Rows from expert 17 of block 5 of the encoder, named by matrix and row number. Rows with one number belong to one neuron. Each number is 128 + 24 x the weight over its row's rms, rounded and kept within 0 to 255. All counts start at 0. Numbers have three digits each. After the name is the row's rms in percent of the matrix's.
# up: expert up (encoder.blocks.5.mlp.up, 32x384x192), inputs 128-191
# down: expert down (encoder.blocks.5.mlp.down, 32x192x384, transposed), outputs 128-191
up.3 096:125144157155079132149108136172140125097100119150136168103176098138139071104114090121158129133119106094128112107130151156163112140151115105143117124099100156115156140111136151103098146101138115
up.4 018:132126128191141127124138136131139149157171123144113136089148136084127100130120165151106116092173099136147115110078129147139135137088144123143172115154126097132139106133138124094118155114150116
up.5 111:149134105094154161049122089135117125119130156143119140124140094130123097148160137122126128161137120078162121151148091151089075119123161137150115152123140106104130092158124088107156135073150132
up.6 024:154119159151125115128116152129159128140113081124149112153149136122170165132143115133139118098147133135087168126161120152118110136091150153126158169172151126131116077158104103141128193157149166
up.7 192:087112123157166132111130112116145148120156108122122119105162128147108135143126122116131107157116136120149115095125142148095187137132123081115049125125140105099156137136123099136114091095138126
up.8 088:161122181129126111101151171111106106139105131126139126134181117190148126100141165113125141157131128108097165094128113127121121146127111147135139141126130195163146139113133105163165158180145100
up.9 085:133101141120164117112149121170147186137098150086130155144143150106152133105086150181139140138118126106147126084198100134124148134108107185097125123125137158163083114163100104157138145110130107
up.10 114:156119126122160143072127118167114129125116104100142145139140134165141127177157118162131158156183122130098120119110128141126148125150125134108131104113114159106152110147157132112131136099126114
up.11 088:095144141165153157118143093140143079111132168136131113146127094101120123115132154113125121116137147131146135175111114118138158131131131149097169157134111108158115160099144155134114146158134123
up.12 051:138154116148117121178140076143119124142126132132135097100123139104124095107131144143116121124150128120134105134111117108171151099132124151124088138120138046124161157112074136108186142135106159
up.13 071:111154148126113116102110118143146101115164116105121132198141118119132127146133193128136154099119163153142099143136143091176118118109144130144141121102141106128112061122103139091128148107111093
up.14 064:136136137170163107138077156135132117146127146108114123138146092094150144127133080114099149117171114155128142153105148093101130157154093135112162131112119167126096154071136110156111159170114108
up.15 122:130103113149117129143149110138140108082133130141123157118192163099130117137118137199161159140155107117129096138139128116117154112137114113103151100120114167091118116105167145099146126136137165
up.16 119:143166119110113121170162116126112172134111144173126148150083117078104152101104150123155110158109142117103062152089157118129150110137156102103134167139133111138105153101071085103134201125127118
up.17 092:138122140118112118119156161142156106120150140134140160159186125161135092124149120076132120102120116152117161150122101120112171117138144097214111164124129155147121148148101141159137109125120137
up.18 146:103113133105103119122109136143125166110129122125115141099173140109169179101104154131144113174118090124121100102158139152113143117158122114071123133149099125126131157130140096124120117119134119
up.19 121:148140114138102122155137113117128111104126155129090154093153115153111130173123102144156165140158106141095149111132145152145138093115140137121157115129097173110163112116131173103160137106127147
up.20 178:118108137114110104151110156118139107140163123158143121132108129159146161092153162147116120123111134137103180149116110081136110128136142175124202144146152191099064147082085122137106106114128117
up.21 086:108150116072108145169162138113116124112126141093087158171073138154129119174067104112106131139092152115143143141192116139150149110119116120149071118157116097167127072079098117097118163150125158
up.22 102:139128146148111116133150146113135123162125169101108149102130151128113122116111149117116122092109146146122149112103186114137140084146088152162118088162148138156101175080104146170121129163124088
up.23 125:156151117165114134148180174115144135160149137111109134110133174131135123102158099110131162122143141172159135102146149147162087117121140120127125102117075135125098076113136165098134116102120161
up.24 029:121140123143108147073118108132122117087117170122123119094121163150124075135114104148160105096145139130127155071123102163091066101109139154080111103132115128127148114141165157081151123064149104
up.25 098:091159101098145137145123185100129116109125161153146163130128128159132137100130146078107121172111151144125157171160161094094125139160136153148121113115122097092098138104121107141134081134115140
up.26 059:122154109162106131130135176149123133116142143145119122105191136128142152084188134133139129103144117177111110128111174122091157144131146130157105111118119112121121087136083133143139157136114112
up.27 132:146144142139076121102118099141149111157126130146130100062091105076142138092160149099136112101167132134117103145151139113145115161146106141140160145125116129118088107127108105112156152128138155
up.28 027:143146115139122121106103146135142144128101170138108149103102117151125124083155152124136134160143083100114167165104122099134124150119150123143175167136116124124129174121137166100131120148142127
up.29 094:147141114178157112115155126082108109122147184144149098097105128104139084129093122122114140159113148140166108082136126130160138120125080108082098102138130171120176101137144155166122130129143091
up.30 088:104088148130081137148121148098093143133139107134172109155119122137131106152129145158162161130111115135097095136149120155130110126135100162090127121115130122117147186138177100148162128105140082
up.31 042:166121108132135114135109137117137102093151122134156153105102148170125085134116101118132154116126117135123134113097124117119154123157117144157070118126115103133137115121092179069125105153103122
up.32 019:105129141153151082149126134125141119102154167103141113094156191100138127115099185155142100105163104124135090105131138149140140152089130118122107080153109118151130108131168125110130150111159144
up.33 029:125163132153122152157107121103129107126183116132139138164099095150115136118121118100114152123132139170137089104130066128135098106118123165143090151148128114124165153121161166087142114077109107
up.34 082:106137133132120116128090086140115122098129104145115087138120114131118100116150138133123095156103144101154090111051126141175120117150142118145136146105124122188174171101136127154101136184118118
up.35 071:134147122128092154129118102094109148164130145136143122127099098133144109165133166120102116147141136137143062124111165126171120117137118130156107112122139122137132117120135158060082140149121065
up.36 120:106152106196113135129104145147103133099127202130122102114097129134163098127158114117076138143156103105144115173108129090137111142112125137135074108097126137090146135115160119159166114154095123
up.37 083:121135135138119151110137155122138106119152167143105129084116154182121152121142093125159105137111114100124170118135126106128108128149130104095115126128135134141127093155181135136085140128157137
up.38 063:119130116135139125131101147155103119112142095107144107105136123177125148105127114113134097148105117102145108096096128167119164143147136120129143141151166114194163118129165142154078120146087144
up.39 105:110145108139112118156184149099134138150126110147113115127144095129109159126143111151197095122139139138145118099139111159153102113155129127080152112125111133145125125120138191084135108098162126
up.40 207:084125129158170121077150123164127132149172116144121114150146135134097137136081132107135130152121134121100143126118136142143152112119132101133073125108134096183168175103141105145145122148167154
up.41 093:170145128071167145156131100150094143160106127123127128149119138129128153103106126122117138148159113148134104110131143154158153132145145145141144126122145123142150110098057162122140117130143145
up.42 080:123092108130108148165117117076124157140137167127147125144162155151138129132132126132124141108099151119159147076120108116138144121110092139126152153150117163121109131127131098115187161132124140
up.43 079:136138119132092127120157114127154128171086105107124092147128144134117135128153130107104112090119133109163091114113138106150147152137128133137102138145133135121097083139122153139109112147166126
up.44 102:153108149132165099137104119103132118106133146104148094144111111144122169126109112103101118110147146168148097092113133075142078085163105132155116101168113166129055126127091162134116113168106080
up.45 064:113127123083182121113136122121127173099120111104111173191167132123128130155129147116083132116132094143112178095110119127129166126155122127145123084131141158129122177144113109132122151148136170
up.46 094:165126118150108133123142078131133150129124113159132138140177133137136124173143101106139116099153137135119154139117109110066126136110137128129140119150110135113100139128158128146179140133130104
up.47 077:119091146097101152069094154125138069129167106148185124119176094102115121152147132116146141085083127109116191148140117174096165140134155098160153152119119166124097143152127097148115088127155123
up.48 104:151139103080116133159121130134113108150108126174111159099145118165107131151085167121126121125155149131114160143081163131122112078125146119193175150138131132138086145111100141130163072106114120
up.49 032:140152122165116140124111138139149128131104151131144146143106127104126080102165117143127091119121096129144096077079135143121096160123175093091129107124125127128162161146122128082077126135132140
up.50 117:114134138145130117142179152103135130115185111115144131151131159147107188111127132119135145109097161152137110082140137111130174111133154141081137130154164148102134088102065121176083132130118131
up.51 118:115139129137120139149146117158114116129122150191122154116135119176136124182129161123131141152131134104099106149157116101120137140144101169113061140096135133068158186137133103167133137071152136
up.52 091:150148094123163108131180194110129138122145131112103148129169129094135111134108109143112145153144168162091118147139155125093130107149135101110162113123087120133100112108153115117136171131162145
up.53 155:174154100167118122150122126081133161133164187126144164116124139086118084140115126122131110126134171132124149103119116129114070131155131087169168105159118146143110131146142115111114160117169120
up.54 110:153131130147155133196110151126147134092165139166078131062099143132128130132165151099148111135136124141128124115147138056120112095137134126170081161117134113110127117128139196109142133133133158
up.55 088:125169121115149142133106143113143094120117111165142138144103097164164099063147135146124128142131140138104138157105172122143120137144143106145152141123116122155093048118080143115144120128145138
up.56 093:121160101144121154123104114146122123105121137151129134157130124144117064170172162118134141140134172106111110137161153151127130091130154127152091099111137104132143133118100125133159143094135117
up.57 029:122130101118159116055143116143139122099131161124113134130106120125118163164093121086113110137141135121123137153122102196163145129099131130111078187140122094157151143123136091133079165137132134
up.58 104:145139137110135113143151140099145150122120135114141123141130164091119056141089134150098141128128125136126157092106151124170161132153151102158099141136133112115146094089100176108126149101148163
up.59 103:149092171113133117138130154132128154151122110093112147137114137153139139130115120098144147080097148093124086089121152114129127122169121142122110126139165144151137130159120103165130152144142102
up.60 119:109121118133161105160126138143092104136137143148166146134149155121141091159141143102096128152158140124091114109099125132116113097129121180145123122126123113139187124101131106158125189121156110
up.61 105:087148102159189108148114115122138172176128116177088129111061165156117088133144130149126141112112153137107063092170164123174100135139111146097122136122113134153110138133121142096149094141159090
up.62 113:122115148111163142098161122135129141134125111124064151095120112167133143096129079148136124116114107129116167122155114127166148129119147113125157128111133144133136106112135175160101150142185138
up.63 089:142106130092109110075138148139113105150102085100161117130126125151130135125122133165174134114129171100121133110137129145152141123103111108136115129128142172165117091122094126182170122165143100
up.64 107:114145143130110124126169129137139170146129128146101129141107127131152129163120180145091127131095114101122141106113135127167110099101094116103088101112133117155136163119139136082157093103148101
up.65 124:095147138157120154172175121066160148120118121096141123105110126099178126109140130140133120135111097178136132129112104165127108143131147101096126069127098149111108099143116106122137154153114128
up.66 279:100122118118174110125151116096139103096181106155152112107116107135154092064113192154110155117114137179112142146105123142144140107153145096171124078096095117141111107111138175129118056133130108
up.67 028:125114147130144137164119132112157135128157125133112130073117150075123102083146181143145132117147112126119061071095132158136090147113172128147112103172144099134160149124093114106161127113140124
up.68 124:157129122186168134066108117172133141155130137174130148115080137116135138107121148129149120126157152116074135141104132110102119121132181148134091160128116153180071118138090120128153179127175140
up.69 055:090118105132125130134120117117146138139134096161139113119111113117165119151133110110132103145122141144110138109092095116106099119118129111105115116123105142153128135119124102148119144146134133
up.70 044:149145108133119131141171128143107150139130112161084142119119112156134122150089113147122121140153144129110141111156110135185109132116103116057150142140134127105122180149148091115105208106173136
up.71 033:141145158126155142129144174125124096153118129145127167129096167042129144146126125118117128143115146119127126144174113121120155122105135131103122140129146112148127133154146143141193112134091131
up.72 130:132098159099164139129088127136098105087111145117158115059162158148110169143129118116153084144110096097148155130136142119106108145125127127132165101141143161115137128125172075121111092157101123
up.73 105:124096144116146122143113102122132119119085144106162130130146088116134090119143109142115150159142095090124163153132158140105115105164122114173158071144124157114130127133175187148110111156117134
up.74 123:114105127167135084135118173100111125107155100151136097144159104071153107136110128078116148140093084141111120103132123123113127145168118126079129136094128126206154123115163142163112148143125141
up.75 023:131170132170108133121130136127121137104137110124110119103087117096156109070119070130163146121121099118125130156087080113136121159133134122169104151122131112126181160129114152148113161134152133
up.76 055:139132147121131127166165093117110150148125125159142155097113101128144126145115137103132106115116140152134138094135087107133145121136119139056106129113113116123114141120107118158115102100146129
up.77 128:108102138146111104111157126090126162173142167146076115135076087160109107099114086101103110097120134155110130102115106124168071145112102141074094155127109160178122132134127098162176142150150122
up.78 119:108157123109107109068114142121149137106119131092069133172098109140140085205101118130096130112116138114121125106170098123133141124113104128133088153090115135110155151138134092152149124138130125
up.79 079:161112126153119131122117127121143118132130106151105136140162127124097078149141094161067112128125126117130177119137125121131114136123110119151136114124106134128165103093153144109118104126134111
up.80 053:113131130093101113174097080108125107107120132125126108155132112097107134137126084093170113102126133130121101086135100139147080136129117167080100121118151125090158128119159122120088024079118108
up.81 054:118097131095129136145135147107093131124132145126178127137133133143126166133129130124120141116143154146175138118114120140167204111129127127184140161159131121145101161099126100166160109169122103
up.82 098:101140165145105124135138142126115126060114125106102156136131138160130104187099118137103120111135126122169140122118134109141118142120119139115169112103113113110196135137194128127109115103108115
up.83 055:115113089117096107097122132144121140115143086120144097147131101148131154172160127137130179122147123147122121121158138047128148133097130149110087147123148121157117113113127172130155147141132090
up.84 056:138133119143164161131147138142118094123093153118146121124136120101135132123116149113134123122127132122123154062175135177150154123147130113129134153151124165156144134122183124065160134153160085
up.85 078:095154126089110130105145086130114105139152104109149132144147143067124097106118139129122141123150074131189079077103128117139150113112142128170144120138119152137144145100078161146167165104144107
up.86 084:105110167100109104134145115130132149142111117137119129161055139113156100173139131159136144129094144067117161119151159172140120146109122094110085114142132125137125157112131129121180147140143100
up.87 072:137133108141107133099131157126128107091123075142147146174132132137150077148168142170167159123110111124113155126126090139113106131107096130138097107117114159141136110108144106140174087118133128
up.88 138:138104110137102085154132131113148138111137085152134135165124114163122148173137136111129144109114131170098075137100144089075140103135132161093088133134104091126154131152086175134136127084121118
up.89 021:104127164147107100118108131136150098110170136114167126106175139111132141109155123114160105108178094104120130128127167142086135151083136136178123121165147088172094109142152122142150146098113098
up.90 093:120141076104122102166132078123143108158129167151080146144119120113136087147124110134140104147147169094107088133146103102139152129142093111075125128129125111155095118118094134100103153109152124
up.91 098:116155106154105122101129088116110154151081110146117113146151057146170113108138114162155119132119096099114147132140109138151120144109123129076117107103113109129159128139137139126137092163126107
up.92 140:098133116151136121110084097141161097144116115084130149102091150101109116093132129112153138105097146110144134106135130141141172155140128131152156160159158121187127152115087102144141078146122125
up.93 061:125161119120200132133131109147122146121116109151121137143149125129137119162129159160147138149124140055175137148152120131174145131100111145091135115101132109138156110106129140118140107128152129
up.94 094:136133106143166125097142140127105134160122180161148132085097118155117128112127187141128157139177175156117146203153135140118163099135146153127158129125097130126118156120150117164174124162108111
up.95 143:161186118148093122150131125137165135133134141126110129075146183140132123113106144110120143123082104137128137115071100104095119153129106130110112103135120144119170112146120143135142085099132154
up.96 088:082143135096108130072114131152114115129117159107116127077126131081131107083102165134115126118114138124157114095157129183136159135126125157100097140120132107127099174136100070142137170115127113
up.97 092:125124130119122110112109140125115158076089124137132116148131113190122085137088155110133149133093122108108101087121102097102093149147144130125096146125110127156116175149184128143084105107121136
up.98 102:126115103141130103131150207101136103084141098110125127195125147128170150169120151136133173124108143127116132141146142087093184132138127165092146131124147160090131109115125123201136132147113138
up.99 060:115155139127112133138131112118154080132120150118132120104106151085131079112123119151082154157136118116181167110128156169159131123125124113161157111128146150102107108124164140098107123127148139
up.100 076:124106099100136108103112132108120148123126116171126145121121134103101072166101120158089127149113146137135125121120146096115135146121141165153134150120152147116102152099108105148155140143132098
down.3 090:126099150137120118100084094139124152123167157110144102191112117150141138150124133117084073123101083084087135121097146165116126108119140120159127130171179133127139107146131120120125132136166151
down.4 019:136159126130128145123160143157132127137140099144133119112119123120136099100162148109138135124120143132104115157142170112099166169124119110149083128152099084102124135148110137166123149118118140
down.5 113:136130120134158167167148119130139085144168116133147143082153142136131131138091156109125105153111131107094091153156103148122178113142119116190098134149110105174165148128133142110119103126157159
down.6 025:093139138099159139093120113118133135101145150145166127142090124065127156110122151148138128106115102130123135106082156092102110126165121105127114083129117105124122101139074108135092149135126152
down.7 199:105079175106132128092139141145090141151143118145128148148136128130143113174108136148145137156090129111096141129131092133100101167103110119058076106127146109122120113109131103130162082145123154
down.8 083:125151137149124148116123117158141173163099119111157128136137115083150109096113091129088122161123128141137120029118131118105105148148139093136127099110118113131108128144121101145103103111125123
down.9 082:157146109131112092153129118138161091133085146118150089115138138127088115115118101115140117139128128088156150125087121126156142119148169122123176117136099118139136122102112118091127114142102138
down.10 110:116173084120136144136128132164121138143128149134146077143159127117099140143139130101106110136123136124115154150123161082100166158140103148109135124131090060149145114125095113136145126152132107
down.11 084:138094137124121125120076180120129211117139119142088158122136154142127132173123052168114142095150128146105136108192140076144151181111142183130136138125116151143186115136146147146099118138117094
down.12 049:123066181145139098124109123136124114084157086100165114098151108138108143101116153101169137144093117120146126135113112088091187142126102109118096116112119158140111181121132157180144125147108068
down.13 069:124098132118119155158131165146118114113106117165162111092158168113137132102131140134118118113145116135102084161147100123140137161157106137139112158129122125143146159075193167120119164177144129
down.14 061:104136116107131103129141134121119160150139154097133145110147115152137147125101135135125144122118169123112149130141115143134100156149132104106123169113098132157169092133108141148113136119150153
down.15 121:123153129144099119152128140098180128133128126115114094100101103096145133152115085121144134068104117146107126126127133143120080153150110114156128129114136146152115138144138149097095154140131102
down.16 121:143136093179138086112107106138191126112097104116129134091134113155139098143111153118156102105130128124146155096108124102128135153123101153155092127102113155091095132142151111102132135128112126
down.17 098:168099110112153191167096101157152129094104164162102114156147094147128126158138068151096134120097133120116130110099178152113088163159132166125153081135136120097153132133151174137098138146159145
down.18 137:123176137170116129128122091127190116114111120135074099136101097105098064122115088163133113083119083116150159125099115142128130190129141145136171092107151185088137112120118123118126131124109172
down.19 111:132159137142142162126143138148174151120137130125125123164088141188157145120100118123113126067133129152109127092114145129149117139110141126187137151132129194134129128142122160109103160162098114
down.20 170:122126110148105123115154132136127127181102138147117161138135085117148157116130102063126109164114154133080164136155112117100171158154110082115092143127094093141125086124121108152168119139133135
down.21 086:200123114134128127142115115124144146125094128149136094119130135094098078119125108151140127142120113154136135112142115132130092095099151149102110112099156147096142118150159126126115172115093135
down.22 100:137137141120135108078106128110127139128140111141134127163144134112111127132098109174094123181142160087132147131117086118160117137124102130075129161118148125101158129162108132132105142119138133
down.23 134:112151093115141154156133138098146145136136134096099090110110117101137147126117116118115136151151162153082115071098165140145144118156102102179122130150111133120143119105120144097186159150138123
down.24 034:191127096113170127111140084145163128129133112129132119148101134121110104116133148161157145110139113100131107147115149104127166126146078126114120120135140119086096130156146106192104149163118100
down.25 099:148102181111126125116149103140137074130129116106105122104133146151144144166115129100147149120118128106085147117137130131097148135123120133115147161145092152199176121157156129160101147131125140
down.26 060:154105090133156132199143108091112108127177111151133124123159156185100115114090130099105132153164119155144122120116105138118093112166077128114115121126120125099158191114108119133145117098149100
down.27 127:159121125133116106103138129170080118112084087097146116156090135161113149122135158125097117154126124124180122142130139125107120127112138131121132119118123142127112125115166125131143164155135114
down.28 027:116123151142135144149168104168105138152118091135093123114143157103137123121116143103141154153101171136142069122136132125110155113143122075152103131172161125156126136151090089167145157086133180
down.29 094:131131142108101126110089143129116123172151137102121165111091136138129180140131120115105084117134106107191107087100150139147108135121174117117175132140177168144107136139130150105123091131138190
down.30 084:105158148105137167137093136130152105138132165133133149134127132126151163153098138098155146109136124096150148079119136116063142113114119132137150094098144115094132135126098104114108118131117106
down.31 044:159117143106111142136146104188137156126115140102159108132139126102149143170139152142102156135079100139125146096115134103117098123146120138128152139123126103119135126199119103154143165119176139
down.32 020:148144135112112129153139152152129117183101099158143122093116086117146163156137176089111117133096140150122144126149155130081153133137110094110096134168093109082121141150112127147172178126138122
down.33 034:122154169105090121125101143157104133133112132120102140130121138120201149139129118127124115121121099124139082174155132133110152134148165112131176133151131129127149103136098092111087164159140150
down.34 082:122100085129092094091124142130133151196163108109120133129124111124176171115119115125134123154092111105127106133178112115141138163170109118108102165123114137094128115124131174110153142130166140
down.35 069:137113086102092121094095163106161141164108097101146132118153161127125147106138155123122115152138120114138128115138132111121149120170086091128149142119113134078099183152119102148147166159140149
down.36 115:095106131111115104137122130107113085131177128084167126107118140142116164143141147129139141108112125122144093133182098161133154124074112177141134100103169150103165118092141166066120125110147079
down.37 090:123149082130128103082121081115112149119147130136106126151118137121106134151121117102092121099118115120170131084140171140094121131170149119106125143130157168140136137141146131157124122112132120
down.38 059:103109111096111109085158089143151104179141118153079135149079098113134160139117099123142097117096121130147142137117084152108126118137118148132119148116116096158148107131162145156156083134158154
down.39 117:129156174156150134139131124129145120115169164106140177116135129155135154127096146080151140102151145078131138159131127135171103125108131146142160112148112144162124097143130140085099107142119114
down.40 217:135103102126120146122127152129075128143114102148132163117142158154135179141131097112105104158117159130106114137115130124080141156134095080127081134139146086117102130130105098148194118163120124
down.41 091:131152094146131149113110103153121153121171165134130134084137133152160113073111127140160109095125109126122145067203128116117131097126136147120130136110095139156117130109115107138109136118103129
down.42 077:109162127119133066152098168114111149121124133060111124109127138107156138108106149126114161128151178165121109130104130175131128148124093127160124127149114117133179135109148145129162113113153092
down.43 084:086155161131143099103112137113128116160151121143149112109175159133113117134121165129126151153164148107121117083137110097118112091165104159094180124114138104135105153116131111137125121109170123
down.44 105:128149114118098159088147157190110138149069142124129100135163131159158115116138167136123136171099165113122130147158107134131164141119139115070123125108131121134168130120106090154114113133132168
down.45 065:118141126177154163147144141140150137117113151179104127132141137125127155104141120131140115126106153130111151151126152142154145139136168152109129111110105147155145163105142172101125135142112130
down.46 097:149099105093143108141170133093082150143158127133123145125134071114133137138147099102118135124078153141112134125163144154166117143126146153149130124151132106105106116101104122142115121130098126
down.47 078:127157177147182139153095150133109149130119173115093109168120113105137124116153093127080126075139128123115091107104134102154105113111146138143104151097140133171150121138134152128119094135147111
down.48 115:102124121165108163085098119165123140134140140142117109139111121129158135127134128125134106170104124106104088171149117124139169153113099136104103164110093143169128119167095113120125125164104156
down.49 032:115092144118123122158146117149095063128165065128104131113153090121116115150123130102127118152103118145125138176162143096152145137141115141142135097158082101094153107120099124143110076104111147
down.50 104:128156109127099152109121132116148108127106122183109133125126110145186120119103119160121088146138118110129108122056122126103148119147126104150123128111105132112146137155149142131138140145141117
down.51 118:155114156107135130128113122122118125100125100057100157162109121100108129180108135135122091079115119098131164103126163133125129140188145133112154101172097106158122127129119146107119134136154119
down.52 089:154133102145152103140095101118140157128093139105092126137136125116138159105101131104147148135129123191083170117131091096129103128116073158130110102172115109148104116156129178170144120140091107
down.53 147:145150122138125158150131118115150108145099140111142129128124121120091127108116158132138169182142111149150106104084161117112147141143119134102126104128096123130113145122148115136108158083132110
down.54 107:133167129150138145143120105185136155078128133121159124121140186123136057107150138111144135102173146154145148095153136102112162114117160118126123160105107155142129114140155155146148146129130146
down.55 087:111125105154134142108130110165139161152144141144099117135144164154144118176151160134122107122130138104147150094166122127128129120094097123158151136136127136126099151153141109128108105146116143
down.56 093:170081136124093106121130139086107111105150138123144119152126163149138134115114151149149104169092138151107078167128123085137163118089094140150131136117138106127086148108121132131092164145135100
down.57 032:162133130131129164126114156170110165131085115140147135145159137133073126135141149119121143159094156121122103156138144121090156158131105132144110124146117090144147147145109109161154159094128173
down.58 103:132116085146075143069125093116114130120169113119142131127099168132115150190124095120153125118143079139107090082114109106108125075155129172123129140095114130094114204152100138124109154144116113
down.59 111:139144121099144137106121082114144146128145156163107125176119116097133123093114145155127116162106108142145155125152118124118091077154101148115150130078111122094103116115134115110107152117119092
down.60 118:152125110093125137114117126136169140141144114148149121127108123127143151140119121119140082116101089148131114116143123099093139123156128154129144174132136148084112119124132142130122142140124132
down.61 104:148151152134082100105121148178096137148121129120169103112152112128139153103115151130134126128162121129171120095152124111127141122121116146069106148132137121154160063146084117151135145122097141
down.62 118:136181124161124128159101132154122140123112159160122115148125139164151140102149090123132125123149168113127138132134174136112114154138140144111193152136144118123136120142131118151136126125136103
down.63 086:096118081132085152140094109146115123120112107121124124157108127120129094101114092141103120162130125134157120120127134090126126087104100125119152101119084065091114152129148161138128138130117119
down.64 102:130095168158116122119110174147110148094102140164183134130159133113109128102135141172111110156131124122139139139092142131136150136129151114100159152148138166138147118134089130129121144154117121
down.65 126:134105115111144125115143142107154161128109140138164134146135109120115126113128104126169142141141139124072178089147139097154120148139120143154149117121107176131144108112103091150124113145161133
down.66 273:120161091126120110169168152082134119113174153150106105103138115108152101084099148134150153128141151132098109149141162135185126105156117125171123114106104133142111114100096153112085101134137153
down.67 025:172090117120156162126151149176123135135108138149145132147155137128120151110178108143178156151127123101093123118135186113126142106130129145084075126129097113086119128105147117155116166090099150
down.68 123:107158124146110136156120081140121076083107154127078096133151136106147089115157129145143139153131136140165111132115146117129186115160111140091142110120113090108101160124160103140112128128114138
down.69 061:113109164111140149129142166152100191149115150086105120135069138144108115142112135147133144124131082123144123134114148130081126169116169160159120127113138132132134103112146155137114101161124105
down.70 045:131132144139113132128140091132155110152140140082132164166146108148127152136152122102135159136166113125133147126116156102135089182139143139167115090114114126106118100105107104136123114124076101
down.71 032:154147115089133119139135104125118107106113114141138130111111113145111102089141142141132158128091152163134103139088111156150109116116132106098086162138152121139151134178124113118105145128097130
down.72 125:100139142115115120093159110103188126136147106122079127167092089083141091135153107161108111159098134135099140109117107138169109144113132115114099163132117167127141099159135131155145154141122158
down.73 099:134107101114098138135126150141143150125184146108123090130115105088152134135107078107112124100087148139159153109148121101159125125121124105144141151134109135136121108138111148139130107103132163
down.74 107:126109164076163135101131141134088140162132141149098134107092123134178158133100109143134126124094142127124078126122076128128106142135124132175100108135134103117139132131131136128084137150096142
down.75 023:122098145082137113135110134140106148158110121154136126111113131098137168120153135110139158156128131127108101121141163121104098092172160106128105149162152106104091101174124133111176105100126178
down.76 055:159112133111106129118132144161135098141088136115109170169170124189098134147180153149160114161149135097123165139147144124149140151136136116163135112110133140160105126078105113115104099146096139
down.77 120:126169154118120122105077113195130113138172124178166130106120120147146148091108116144131131132101133114133108068108144106131177135118163110164159148115181125106143118099132122108082099150139115
down.78 123:127102144164120126130125148135104084126144154084152101109121163111151128097177124136149194162107135142122084147140129090116136135113157167109099080107109100115145127102166138138120095141100083
down.79 076:126099108139124118101110122192131089181134105117145100127146089125133102087145165142149131129156123107139126102132150135137070108121139128149137144135136117093126140130111106154171138131155120
down.80 048:130181140134166160074138122164142149144137117108094141151128149106109136141154176155147153154139098125150098189178105144143136115145151119168097113094121124119108111123158115086091135151144156
down.81 051:126161115142143144146126126085136121141102130118107157150157101154134119187147118101155141152128092141115119138117148069092119167185136118104159110160066087105139123167101134131102092126090144
down.82 097:128117123135132131113120127155138085174125085097148099160128089143153140161184167118113140115135161124145141181134141121138140139100114126136131121127140170070145131130134188111143132131129098
down.83 056:114111116151114142169094177109129143111108147106133111114154150104157135117136126108121167138086139163101135152143138122093108110157132125110137126119087091120139155140141134142140164162119065
down.84 059:107137133151122117134117099116141110126086103137133126116133130132119140141109103132091131134100062149149152144124137126124137151122112099116148099106097162144154123163088119128118106142084167
down.85 077:142097107153117099133096112085141134134124140145117107116139168136120169127129110142135141104094147122151109161133115122124089112179128125110136127114129138098071123093140138093135142146136086
down.86 080:140160104143092107082112088156088145105122128161140094125128124121125121089143131138096134127133093152170095088105117149154139125095158130113136100114160188103099140121156118108146112110119076
down.87 071:123150102145115107152081116108145087171143143115144158107123107124101173096105122075107145166136166165133087115105136096133137115106140110100140116125168093118141184166099140112137107142126085
down.88 142:132147109129120123144121159067125159099100110110134125104169158118159129175140122133133139147127134131169144135130103093086109099164143086119112082123113164107090147135134083108145201175123135
down.89 019:113105111110136147169149149122119123164126102130120141104094127122123185155089145111105103146092137146137101124134141150081128157142133094111088127172091114125107113161101129164147143107110155
down.90 095:130120114172126080091136145146162180149070116092102141131107091119143142129120167112116133129139112110141140146132148128132098159123119128157101086132121089107117167081126125166109136157099096
down.91 100:091090161131142112123143145101114111175190113103128131096178150131111136131172116104139171095150177182142103140159143126104114106113125129112099111137127151144120104135131088140134123140108084
down.92 140:105133128142110139113177139126127120113155122132077150110139117123094149108130112145142158169089132098134057140112068151142161151150107126088095163128111123120136106140135134137126113093139136
down.93 068:133115084140127114136100158109089116144143101119185170123121117119127108126101103108127073142139195184112069162120092113134137127115132100129136138172145130155132133120124155114144106151130102
down.94 099:129121141114138129177111132100133097125120092136099141148142135123145164134137118127140131109120151140107146127140162114127107152130100145077124128183087149127114104136076130190100131125123162
down.95 155:097145120141183116166152131072112126123131128147152139111133121155147105115173101144150143176134083138127096121137162148161106108110136092135119074172137133155105097111098097128102138143108189
down.96 089:143090121140128122170108109098159130129138114121127124116128127106099098083108102136149143165102125137121128155113089119135138168129097170102149125131151114102136083107116160129114091097154136
down.97 089:154095126093138112110119127143141088182116158120105094133104121122125140108143096104148136168083150146142116121174130101127116069114117170123135096161157097152122101113137104154111129129127130
down.98 095:119134132128127139112125159082135131158120175150110132109115121139117130146107149120123132129103116115122111118102085142163079102138130152125145137133079129194171153122156136075105172123150114
down.99 053:120133111138092116105160126091137144134111102102135109094113061155115142152103106144105113140146117073162117145102126127155075171134143098125120072108154180081132135133131142139138120102128097
down.100 079:174146143131103105137117142142148075159154127096117146133137083149144132050149130117146123173112141119126111117126091159141127135119139117134136188114111091126111113137159140111160141152102156